config.toml
dataset = "single notes of 20 synthesised instruments"
train_examples = 78125
n_mels = 40
input = "log_mel"
win_length = 512
arch = "tc_resnet"
kernel_size = 11
one_sided = false
max_steps = 10700
Rows from block 2 of a small sound classifier, named by matrix and row number. Rows with one number belong to one channel. Each number is 128 + 32 x the weight over its row's rms, rounded and kept within 0 to 255. All counts start at 0. Numbers have three digits each.
Before each channel's rows are labels from the 100 clips, of 14976, where the channel reaches its highest value: "loudest band" is the band of the loudest frequency at the time of the peak. Only what is clearly more common there than usual is listed. The data: single notes of 20 synthesised instruments.
# convs0: first width-11 conv (model.blocks.2.convs.0.weight, 128x128x11, standardized in use, each kernel summed), inputs 43-85
# convs1: second width-11 conv (model.blocks.2.convs.1.weight, 128x128x11, standardized in use, transposed, each kernel summed), outputs 43-85

loudest band: 1000 to 2000 Hz
convs0.71:154124178148074077128124088114146117117142147134124127097161169095133149091100123146089134147110124134121131168169138145188146123
convs1.71:113150166074078125131114182148120154125158143089154142135041108096125134133120106158164208170115115131088126096124151157094104097

loudest band: 1000 to 2000 Hz; 500 to 1000 Hz
convs0.5:143101143198142141110129126097193099134135095178135141131134147128130127106150128040089085138161173137062132145113148121130109149
convs1.5:169116150117143145131100153145184146089117117102094126142115108089108170028117130120070122135198204095125087117107102093054143136

loudest band: 500 to 1000 Hz
convs0.7:140184109142159119137067129125124117098062159185128100104144185121105159108154129143080077091151152167128136115098162165095168099
convs1.7:136154150159083156147151140106140144117177099136100095160120154155109111147174179148167144094085149161187104072117165160190097092

loudest band: 500 to 1000 Hz
convs0.38:162132147129152114170178157165144098125192096208122118166141169149107159137121165054156103122083137127051181113111137168084125135
convs1.38:184131094076135103104100140165159147133175156143126149145061154187137110128092136083134147093161163101082185081132133077128154089

loudest band: 500 to 1000 Hz; 1000 to 2000 Hz
convs0.34:066068085164110194153116168105103132111142107109145099141133102141154183149137140087164137074154116135138143103129217103203155094
convs1.34:152131111127151129132138124154101149125136145089101130088183142178068146218158100096135108117172144133058156129126164164089113096

loudest band: 1000 to 2000 Hz; 2000 to 4000 Hz
convs0.4:151105170130144127117111091090107090142096137115102150047193117109211106116140146163115117201118109128133091223076090185157153146
convs1.4:135091142093082138131110134105184135134119074167138099171120071117177121144137095124131129152054083110163095133180142105146088129

loudest band: 1000 to 2000 Hz; 500 to 1000 Hz
convs0.74:191164122116175170117211093100087173124126079116114127156161147102100097092103125154103167145114144102077116178137113128140145186
convs1.74:115164141093130123089070140054093134113119123095125157210120150129222128102105108062134124113102099168167155107147135093131167122

loudest band: 1000 to 2000 Hz; 4000 to 8000 Hz
convs0.116:121157120106165174148164135095121253136107151135151074113118111159125111159100112112100090164167111143130133144135168148059075203
convs1.116:109094150143106110103070126116159086076137102155126119211162086158108146120121133137141140144120143142216190135108132107073121053

loudest band: 500 to 1000 Hz
convs0.3:209131136142139121170121146129136107119142149142116084089170166136131149196140071050129091079165158142056113157163076099074168146
convs1.3:210096124135108072091093130135099140134134130151075105104146093194099085166132134133123089167131135126135131117119074119192139152

loudest band: 500 to 1000 Hz; 1000 to 2000 Hz
convs0.123:143134141071128088107078164140159127132119152134132096152158139144131140070103071128123051125156133255122107132099079101121112109
convs1.123:164163127116182138108082188118156103097111103103135119063100048106129089070117129085131107191128198136092093126080082104155169139

loudest band: 500 to 1000 Hz; 250 to 500 Hz
convs0.103:171143150151130092163129114173160169068125146088119112126176087193082111123165115066159116115112095174141151168060139138157128120
convs1.103:187161152103152127156129154113171149150139122149166178147148098230106093182113159122140166172137127157128122145127163124198177114

loudest band: 1000 to 2000 Hz
convs0.96:118167077191118125177120150072166113151124125151098099088131148095184146123141165132123136152119099126140136137154096155122144139
convs1.96:149044108164143168153081150112091095135147133132133112103125162090168141106160106164113171098131095136180124059072147116160137137

loudest band: 1000 to 2000 Hz
convs0.98:097115123103164056151102124040168133171120177118121156113170108119216163098108096151089086158128111119084152165106081178201120127
convs1.98:076183120140161101114076093139136124090154171149147114104138102205233099127123134067173066135107089149156111106130104134176166151

loudest band: 1000 to 2000 Hz
convs0.46:115155099147121188144130131078180071176137095151129114136101115112132131114087204135138086159177150112101113195069151135098101164
convs1.46:122057170146185159097128157154177071128215180150053136176131108140150086092095139102123143180167196114139129134130089109094093085

loudest band: 1000 to 2000 Hz; 2000 to 4000 Hz
convs0.90:072132104122141121114111145082141104163119107141187113090094100180161115112168098161138138088164089195072123126112122133145174136
convs1.90:106130093163130063156089109182101130150143155109136131140216161140144133139131115125169121190139107070124133135086149116212184152

loudest band: 1000 to 2000 Hz
convs0.84:143131102161123123140096117142120127157098118072179127131098138115113103165153139049153165178138132130145138167098169094129153123
convs1.84:130163067113053099078159104111134179164167153115148133134087140157116132136140148166139165124180090088113146158093097114114099104

loudest band: 250 to 500 Hz
convs0.91:097163097079151076122159118106107100164117142135162178176102152144102176118126149158123149101164122167125115164085145081140156146
convs1.91:107187116180107090146145158073123182152157117172135104075140115159185123187114155055115110173129151073132158148151135109173126143

loudest band: 1000 to 2000 Hz
convs0.114:112146114114168157147130139119133043176150103103137187126175063122118085153131100137066200098097070164118121162111175143092073202
convs1.114:145095125115183172102093107121117119105124127156138178154136175133127163116155103105136093093109126182161080111089124081139147073

loudest band: 500 to 1000 Hz
convs0.58:122166143132117055107170097123155069160237110184106119128128138122130156134131167154093129079132143059133084185191125138156138094
convs1.58:109141167172167131156129132122139148065160131173165196169123176141135086178102164166121138142124114081160146091147169091178128113

loudest band: 250 to 500 Hz
convs0.24:150163148104136120118068160155143089097163118084147123112159063140136184122115120129187178139129110117121141163109103141128084132
convs1.24:162111138149087109109150149097213116161084128106120129124131169072121188088132145196123114055152132129101137167132140172142128109

loudest band: 1000 to 2000 Hz
convs0.27:101110093106119152117134158053116163179076093147185142124102162107127119154126118113192085117073076127106115106115117033114118167
convs1.27:106076066104128136108147106161105128102149145121122132217081165076091136121111109077110129070187131174075147201137104164119148110

loudest band: 500 to 1000 Hz
convs0.111:166096113140114183134110119105088161116112219092105138125096097168229119147136136054077132135171084114062152152159122200116066120
convs1.111:088181142160111105138101077075092148095082073144201086092122149135071098149087089082180092168120121108078139106097116107237146144

loudest band: 1000 to 2000 Hz
convs0.100:150079113228116109165134122135099094105176133112126117092118149076077130105149120190085149111109131152194123137118086148041106180
convs1.100:094160127104133176075178100101153099099149074133172097112140126120098116181191108118119103109108054144146120100143146080072177139

loudest band: 250 to 500 Hz
convs0.31:115119128141132151096145194183100155084147100114091076181133114149102171147186090171132085157130085087152145150136087154153119150
convs1.31:167099128095206080114150107153112136141091132126173075083148188091154101059130130094162060140095191095141130157134081150146143139

loudest band: 500 to 1000 Hz
convs0.105:156161099102106109177134124102079139148103166094127183085145105129114133126153086163137107108084151122116121112154159095115154183
convs1.105:126143129101141095097092132063116169120131104152143075166173186155082085187077133180123077127153110104143112114131183105149148151

loudest band: 500 to 1000 Hz
convs0.6:102116127140190095090167077121116128191145216163114109118139136122143100148114115146154102181138121115090114114173067137125086086
convs1.6:070212083129142096156107128073136141091152130153199152171140145214143100117078165131160132173137134116125073112148095114210119140

loudest band: 500 to 1000 Hz
convs0.9:130156167160173129179130090162111193126101123116160140121131059183088032150133173048138101104175152130122062151111127134171158148
convs1.9:183158086126065116131117145146191093105129108130191127123163131176096144185155132106135117161131143101094226167158144135176096109

loudest band: 500 to 1000 Hz
convs0.39:191156149145156095148123202094131125136167084084171155110128120150115162103135086131125164149129131125081126148127129110091142174
convs1.39:147085148096137173099097180149098120215175109178115155167138112132127155116119133136080109164130165090214050130103134105205117086

loudest band: 500 to 1000 Hz; 1000 to 2000 Hz
convs0.97:111101113126163145151123132169176116140120104156120100103125131076179200110187100222120055134130112090154106101150153177172108143
convs1.97:107110142142172147170115170168162100052122159121099100117182161156163120069089168157157088100099146139180111112119155128167132089

loudest band: 1000 to 2000 Hz
convs0.83:104136182146137137094109126104144067047133150170110140104146162150163129123151181065136080120171174071186147117104147111114127110
convs1.83:120156125154115064132129138075127086101173108106101191142126184110124082101179149129115108119153147086149158171177163086142101128

loudest band: 500 to 1000 Hz; 1000 to 2000 Hz
convs0.33:114119080111102114107088156126109175128188097098140075096120129145104182099117174099167104116122209111153122173171183064111135145
convs1.33:169193136136159128136156116112171114165158165120130167124140180156126161143162165206158122140171116129103164152134166110182162091